config = dict(
    model='spectrogram enhancement model',
    dataset='two synthetic voices taking turns or overlapping, over music, noise or silence',
    train_examples=26041,
    gain_aug_db=10,
    n_mels=64,
    hop_length=160,
    input='log_mel',
    win_length=400,
    task='enhancement',
    loss='charbonnier',
    arch='unet',
    norm='batchnorm',
    activation='silu',
    pixel_unshuffle=2,
    widths=[96, 192, 192],
    blocks_per_level=3,
    block='sep',
    attention=True,
    upsampling='transposed_conv',
    init='small_normal',
    residual_init='none',
    optimizer='soap',
    beta2=0.95,
    lr=0.0043,
    beta1=0.95,
    shampoo_beta=0.95,
    eps=1e-08,
    precondition_frequency=16,
    max_precond_dim=1024,
    merge_dims=True,
    one_sided=True,
    adamw_lr_other_params=0.001,
    grad_clip=3.0,
    steps=11200,
    batch_size=128,
    epochs=55.1,
    lr_schedule='cosine',
    final_lr_fraction=0.05,
    warmup_steps=560,
    weight_decay=0.1,
    adamw_weight_decay_other_params=0,
)
Rows from block 11 of a small spectrogram enhancement model, named by matrix and row number. Rows with one number belong to one channel. Each number is 500 + 50 x the weight over its row's rms, rounded and kept within 0 to 999. All counts start at 0. Numbers have three digits each.
After each channel's rows are labels from the 100 clips, of 14976, where the channel reaches its highest value: "top examples" is what is common among them. Only what is clearly more common there than usual is listed. The data: two synthetic voices taking turns or overlapping, over music, noise or silence. In brackets: how many of the 100.
# convs1: first pointwise conv (model.decb.0.1.convs.1.weight, 192x192x1x1), inputs 128-191
# convs3: second pointwise conv (model.decb.0.1.convs.3.weight, 192x192x1x1, transposed), outputs 128-191

convs1.105:461433479508570444453511471457501469374498424455505435499512545532527488531497406418538502579517480487402469383466530481519455543503561516555529478524422550502463477472460573596548507649460505
convs3.105:503451571585454457422494466538533526547465506499453496468461506520536495453422587480464479490544611446466564518462512534530558432554551505499443577531459532506501505547511493462472554488266553
top examples: reverberation (67)

convs1.118:540645534461576376365478527337523476426591542423520421529494494516525444563505436508541509467495480471427587509495500467529545459574547568560540461462515561487466537526537515455492550539458465
convs3.118:538472505477495557558507444429490587470493490523528528447506507545479477491543507510463534564589520516492411551503558519499473546451476448557596574561486454465466522536525557489517516511553556
top examples: rumble (41); rain (26)

convs1.174:485507532492478507609493477540533502541419533655439518501539658547515548499446513531436570486440455468492436472481551616485505538442466469556484558583640495499499509471456428498554476500472498
convs3.174:520409451480482464542533515480460596419520559510679532555460573431482551519484554541507495460540472456466531552466506438536493568441472414548455542529478543484532521405420494489512573505497542
top examples: background: none (63); first voice: deep voice (51)

convs1.42:508421509489535504463483586436469491522427569587563546565508575550548490631528552545607464514462430511514500526517529551453484465508502565507572492568518521535505521547495521466579484484470473
convs3.42:430470537552452568472525596385532541406478511505735533561491455496494532534507420457513500536499496517503552453467495464447571506539527511558564501438487481490516423475434513443470474526454428
top examples: deep voice (67); first voice: deep voice (57)

convs1.137:446471438554448514524566488550545459454496488520498480500513495481574553499533520507441481556447446529628417528477559464448501495501536433556461553505506486410518326500472460532437502491515555
convs3.137:453458509674486492437499463526548502469492512499471491438522438460556495503464512415511484523473560478519543461496521472481519409515637503408556438471453549545460520653475597465482439485464550
top examples: background: everyday noise (77); helicopter (64)

convs1.170:500572480513460533520532616475462528476383468528498541364510550476357389392338550439529508482404514417529484533456615470510473511471513492544481485428512540492495519470522519521507537511449535
convs3.170:546496521403461520423550435490467470523533504494473522442417538480525429530600642414528540463488487563518570527498492495457428495533427498561554512478507486495574501504416514459511464491454534
top examples: thin (high-pass) (98)

convs1.44:568437498549505506508495532509446471510615453490585529530554401513449501479495376534401540476439511565510494386491517507473440498529484442481556510386513486431456498523474372558536370471514495
convs3.44:497521554454483526507489489527422578524524386524471388486537466554494487495445528562470493529550552437479576488519455436526396522470469513568513498436457512560438534484427495451534507520512473
top examples: mains hum (74); background: none (72)

convs1.185:522525458528458500634524465451475432488561536620533433530457582496593591489509520512428482471501472529539464503492518633543447467481522507495513494504640524546447535512396571583472533530499534
convs3.185:417533589499514498545541557509527545528530427538587462475515535439396440525515446485484367516491533486461516544484580547574516486452517518498514526497455497573552443513529470480512571432495410
top examples: crickets (42)

convs1.129:541433520575457619552484481519376445481543558503495432450535416442460486573531465412471513517499527516553586489516536515457464485488523453487557527494451507515579463534491436519546474409556535
convs3.129:564452445550515600459488433490610532476563540490513556406481535437506502491420544520479498503555444461535585474536521474543485520461467493455532545557517439502462530522529540456552437533323534
top examples: mains hum (37)

convs1.152:441480340512477604536516503523487530481486566509438508563524580453542522502556465516600464560446497520570507427475442568515472532449452516483513486444441450599529528525522551422487555546454490
convs3.152:457518476557454445498583541463479561421471518484540578498559447579430521526442524550445479505530542441487528484514567425552527555481563436455522596504474494493424547567453501491562595509440537
top examples: deep voice (71); first voice: deep voice (63)

convs1.182:498470508487564427508459444430430522459482546442443451420543479516467434470521433542588501556517573474473561541397452457471567448583522493493508458519590506501403514496505455473490435513603486
convs3.182:546539451478573476441543533475518501432564423558429546495516491511493481443413501485481418488536518505505527511492407380416533597535382603576432551442409434458509409465491520522508484574527463
top examples: background: everyday noise (83); stream (71)

convs1.190:488562532500472499476505519461445550511486522533486463540551413510490487491551452569466553525482420522643527488454439464471403456523505529259421546488604466617499669522518490456528481438501526
convs3.190:520469494585510455490446493715459475520426573518451490564522447540490510489516561468451517507537504482440467468471546469410569504498526567452519519486508486517392460564586561589548468455496559
top examples: helicopter (26)

convs1.25:507537460471428581548503554553479463504531490598501441514371468570520404642489515513553532513598464542493575542448522589477481511562509553524590619454426490435508521412492467543441499401633546
convs3.25:533465488471496518531411514519434448507471489529528531577483531545629488558501420494459462467520551461619456473474450515477574553493536503533386495557493433537504480475555472465430500506490548
top examples: deep voice (67); background: none (61); first voice: deep voice (56)

convs1.125:474545616339504533541516531499516508510450579468511387532463493556511418540555444485373496531562465418403668473489481477515547553506504500525575492514415618505457484462577451427506437553519527
convs3.125:512545471457475570603542528587464484530547519384474505445407512464482468462519487506566496546515534446539473543539522513498539485487399504467510596514586443564527466513493603491458517528502609
top examples: background: everyday noise (72); wind (41)

convs1.66:451522528433504475447525589373512515559439406540467532380459561491476493496485530389503417534531542440466547550555559563524388511428449529444540467503470544406563534530456559548547458435531441
convs3.66:525456361394528451471559385470534541464479477507525456511512528471401492450521543434425545492585470511476470413498476464531523497471381470484523477429562495370464475555470597448446536498472527
top examples: reverberation (99); background: none (64)

convs1.110:563536561543464534587535510461452455498482506454505514493512547545429407557479614578383482499428435540505539480485481495419427456473522492502548534496524508446489485413485513495459524531448514
convs3.110:634478477491493514477428441454481526455450493467445483488523488538486552466590450443462490496456457550479466490550423538423469533416514466507589501496506534482368495534409638434505478555399557
top examples: muffled (low-pass) (30)

convs1.156:438491524433512546475500556519445441523534552409496583449529507458542458438524496517452512471513568500558476451575417500506428553406510454502517517514527471449601478503466449476550469443542406
convs3.156:520445457510405476559472418464411479519503555493521551538524552526416475466388495568492536534518518542551501534575402494471594642399455536533507505510476508466548567474470468497487528507408573
top examples: mains hum (43)

convs1.33:540492509530549512514461508544502555508519434459523544476497529475439512488482495487421482423496452454468530450523455570504453590445536582466545488579579452522365576592461541571389564527511547
convs3.33:523518524562487533488491470500552499428482439461481566549435590491470470594483471493460471539540521462486526440529534471398463537525482569511466533480546372558450562518491498445456514534374502
top examples: reverberation (62); mains hum (36)

convs1.74:503532514511439519532506374514511373474509553541561431507489475494496645505493461473515540468502549560503528560436512473445463420559502487418508549363490507540535531509523480505570462517434443
convs3.74:494440577463515580538481410448508526491575450549482500470499486498448449502563514551453501500523503509503533461514516555522558469453580548445442456591527523410582530409531523514474609464516480
top examples: mains hum (77)

convs1.30:566575480519578465479403351471492509540543555570463477541502518592549450526499407502545492485493423485501463539497441541510526476549432470509526559426455483409518546495478550482414546496510556
convs3.30:448517575554476500412462504456511492551472495569482536532568607463516434478441481519442512490530531476384544514486416539461564484491486497481413510489441527466551507426510397300450520467579487
top examples: thin (high-pass) (62)

convs1.87:526498529533506535509558563531509395441464471452578483458518430543454544545528527419406430509521421491461481543494462502432557540586471490448508486505405498452393544422549565570520550516450713
convs3.87:494513545581500458445462517491499484536513459415477532429506535524575506412528524492416500605501562493441404475472501561487527478587473478536573552488444477514488513603486619490528481487396544
top examples: thin (high-pass) (49)

convs1.39:545469554512519537514361430460466513565513450473480496453520469445423521523476482484509487504468497422515513423568416483595392592535493604586534510540460450524386463523477562607389573494438562
convs3.39:528520464392512497562482508483491478459518483554540524484548521500425561525564583578586430579495533503402510574553485447530455551480509420505483521533470505518583535453478507440573499472667510
top examples: reverberation (74)

convs1.138:469453388457556414466558486468593568410461499490437401513482486533582625434482472494494502464377537418516478551485516579539481565537496541537477484484500509550528494569443534496522464513383451
convs3.138:588538586495491499545485399425587579509531416477530471502524517505470565498526539500485514610461502475526464521526496485479545493567534544538522535505501494458521547517504551529399487525458578
top examples: deep voice (68)

convs1.106:490486492504548412481560478437500463452533432442482509489555483479483538445547651484548498537525450537504531486555448441493533493499513509482524519647477453450483522523467549371488495607521527
convs3.106:456520448431513434583547474510486455608421497495520466487525503554520489492527514497433432486444562501539537532484501553475533398461546539556562397540496473464453419502485477475512455492529520
top examples: deep voice (79); first voice: deep voice (75)

convs1.180:506431489497441623553409477461535532435530495468506569597461455473541383551453441519542453521473479472476547485464452548544403485581452535491545416519421447540536552546528545538495461487487519
convs3.180:489532609447513434492449513560457443515543478453492460596549465479527355515496514460458527565507438508536479531434511458468537500515525557494547445443517439479493454556513459578484483551500526
top examples: mains hum (25)

convs1.21:443414480496484528502484494478433453500495597612491501493512503480548435544558421565562502523514521552504528591516427643525448525612588519492499522357530542568488485425473502607511488510471517
convs3.21:442525469448581546514531543500485508454502451511685504513467460439518436496504439543456472387490511493501512462504438419489556444552502531588517474436518418483569497504484498564460482640551402
top examples: deep voice (73); first voice: deep voice (62); background: none (60)

convs1.34:496487522539503542489511445520537468453522527464532533445521457405544498423454490510485604580537509485493441506583525422413471505529569398498482545427469577460610520581513468490588386502455344
convs3.34:542373514455526435536486589536498553426489511448479483514526487535487527465545599557515567462516466472493584529548453508492568429508434424503537495504562590494634508470405464559557460498602521
top examples: reverberation (98); background: none (60)

convs1.123:584494485467531459514439504504458460496533521482460488515480527593308522472516509441500501546510499531499455424512466477530570484490479534460489459465439521493479573508469439439530549489426603
convs3.123:475420496474501595449529515496556496508492406513538554534586576381426549497526450508494529542493566493485473563460546455486517437441506433571379611478536529475476492479579458443508577485491470
top examples: background: none (62)

convs1.163:589580415579537404539541553470484495472507497535475410493544485463527560434505479477384476466465503536608512523479529493440401540521441495451531467445454539386525369520504543504470578474458516
convs3.163:466476477436528487540572556464456492452591500459572492565423528426544550494506562560454486516493461588509487428531388528559535575458431467458574496451554541488567402496487487325501464544660477
top examples: music (81)

convs1.173:536513537457537473451510452472497490456554539461582594574545498594526585485523566520422533535401513499599383603515669436455543476632483454505365528462572413550470487459480533468527557523528472
convs3.173:483445515480582522527419494557521539452511441500521464442388484461538477532534560510486404419467417538517527526533468484553516507563494474422459445479607479510499570467482514482541515531618566
top examples: background: everyday noise (77); stream (49)

convs1.167:514479422480563577493505465505452588548465477480548660547509497558446444476515473402502433501446509536551479464467446466455474505471525497561405482507485489460561516487494455435474490470516400
convs3.167:489470461436463509464549346545500531532399560557457632460605542500516467429511509597489504501638533540515443467444547510457476485386497453606594463537496491511526441435526556548520535556404448
top examples: rumble (25)

convs1.64:491542428519506514531531515462516513463418574488519463517506561559465519567489469572506489524529562523336488538439523497458556432445405451534537439501560543490552368456527320441579482506511455
convs3.64:500496487526549564555420465548494444450484515458485450511465506540478500404462459554552506479532443524512483540550549479453501511561515526646436552487562471514437457599438623526539566545322555
top examples: helicopter (30)

convs1.128:530571434504486495516471529569495566552476571504446408508450493567521495452462561531480505471499544427389575414549563544566519538438477460534581449568467508551487590472435479448538457478510567
convs3.128:564520543466473489512483545473465403457453576473513476479440457493535475413545502512397427568536394395503458546485437450435523490563513446508478430469523538560487448563470549554543472549515476
top examples: second voice: none (50); thin (high-pass) (38)

convs1.14:587481532540521502453555432480457439564492470452448475506608477482410517536504608490440419505533575475512525488448540405497482456492535540419561507466574478376473472529492499498429517581441552
convs3.14:505500496418471462451562476484556562486500528467522502525460462425492512490505474535399457437526592410477517459477386457475468537512561586526565468505413557547521610497558532548513555505470515
top examples: clipping (84)

convs1.160:500568446499466522533526487502499472559477505527509569502497422482563546418503587455488507484509476447587463469515419499524423521449450547593326582487415400615480498530485429462522411532447531
convs3.160:460501487471533445439511494439551479425467541459557512510511459467436467494476447435480519460584456501535481517532555479469479544438464450503459417526501398459522499481567448497469437633590581
top examples: music (83)

convs1.4:463515468549565508492488511534466451431459530501418458355508586530610470441543499549467439555495556487426553510371525571508530501486510383563505459535426444511522495528398583458568581597470454
convs3.4:400500532592434509666469499572455536528545539486510455500516535554510512637432501544592454519542498446545449537537470536380496446511533475540500488559599527606537440478484492520487532510303495
top examples: reverberation (100)

convs1.112:505383499448551604418490470492517522529509600480525557650612496524512571471450539549571495519521563498550335508545457427463458497501467477532452494588635330457529515505439539496533496398518477
convs3.112:475395501531501466528425465504464484485500609514589410595383497345507515490510434477426461469457550494517528471515500554457524521474537503506422435576482513541458442470469454493493509460454477
top examples: background: everyday noise (79); wind (48)

convs1.171:485485529534509516473574462494488610509456534626395423451504635461472398478422419459550446468482502504480535502559593555523536433503528576590493492518531546552537499560470492513609448462404523
convs3.171:524424419449505510517543458491492592427427507597530445512411434442556494450360432479520504445516499489612527559442545418478547540548480439391502453560446510400608531447499511501491458559418532
top examples: background: none (63)

convs1.28:416464420514498530338554487512493506445563476432408487454507506417476535477535475447566458532509534550460486558522450488514536509474576509565562525538541465550655469496545375506500441439446473
convs3.28:560480495456494471427544502482534505536520503511525528387534511404470508490533481498444499416509445504498456450461447425513495467454515450463505530498503507407389480622483633490521534500488577
top examples: reverberation (96)

convs1.12:438509481519487473490467441434494435472499463490521469493576442471535586542522483561417501470558437511520619542514494541512545431497531488488446465474541530575465440512386523393589408540503435
convs3.12:588509447502492530453476507553552396465465465477383469493581503382431488538484517516497422551567514497485490518562426464510511526473415565547489517511523470478519439471548547546555476565591460
top examples: reverberation (75)

convs1.124:454432642503512517545480535544734528517612567471594491515436456514507492518552539551484420455479468534513583546478532434491525524499479514547600548477518453473492490606538673528473488513476519
convs3.124:443431485544511504506556607506439486483484449472506553473440458531498548509510422525442501421545494486513545471432548487568459566571534439542536522495486499601427449418455496518520539530485510
top examples: reverberation (82); deep voice (68); first voice: deep voice (56)

convs1.119:388555517510401433544576611510557485563465463528457512427484564476501436503588556522388382558526520495459551440376531503392416512496569436435529544486464534525485581510516495481406621458535505
convs3.119:549537439464472531420539473500589495513548466497513557378560501450435460420500507461450509427465516538576591501548532466681501518460408512497531511453479573439470601578554519547557499426691565
top examples: reverberation (88)

convs1.36:533518483503466551465498575514504517523478520514539597552499461476489451539488489521469546508532500478559570510515445474574482493494500513543508499626577572532554444492432548553532532445542519
convs3.36:574490489549461542517508469496501573538521429562475537469469501496457515539483515524526501458514526518548527522442453435536490519392486475476423455573517460487494503434461523488474487499520543
top examples: mains hum (81); background: none (61)

convs1.135:562536552508543567508577530462448513529647446483627485511537476563414509496494506519575547550415555610500502581511460507463491524509518535506518494477512451490541476604454441514603531479463484
convs3.135:478479403462498474508567473528515522618454554567466533590571494418549493519584524423409571483477556491523502418508547463523534469504558561349377409513580459558507556582443468565577486454529503
top examples: second voice: none (42)

convs1.179:533475477499499524455537510429481504497537430602500498596512487530530470542498486531511487504485535508534555513622518441483571458520516504498544496494497570538493448463532569516540474534492402
convs3.179:587472520477516546577493526458477490547511520551424477568468455521526488518484522494539448560515477418538464501463497493460512485521505571461546410516495409523441533531487579499408510543298387
top examples: muffled (low-pass) (57)

convs1.166:424475439552542554521438444515376543478381567481508497486656467439546549478545455550444572619462468524484543549521554486509465493584575468420534529482517477549431532471497459461498504478459474
convs3.166:520532464510531504435532530507471425483506548551441434465527500396541477462494563501565471501415475442428483552445503558581445559494568558606550468601442556560490492602548628580468492510369514
top examples: music (85)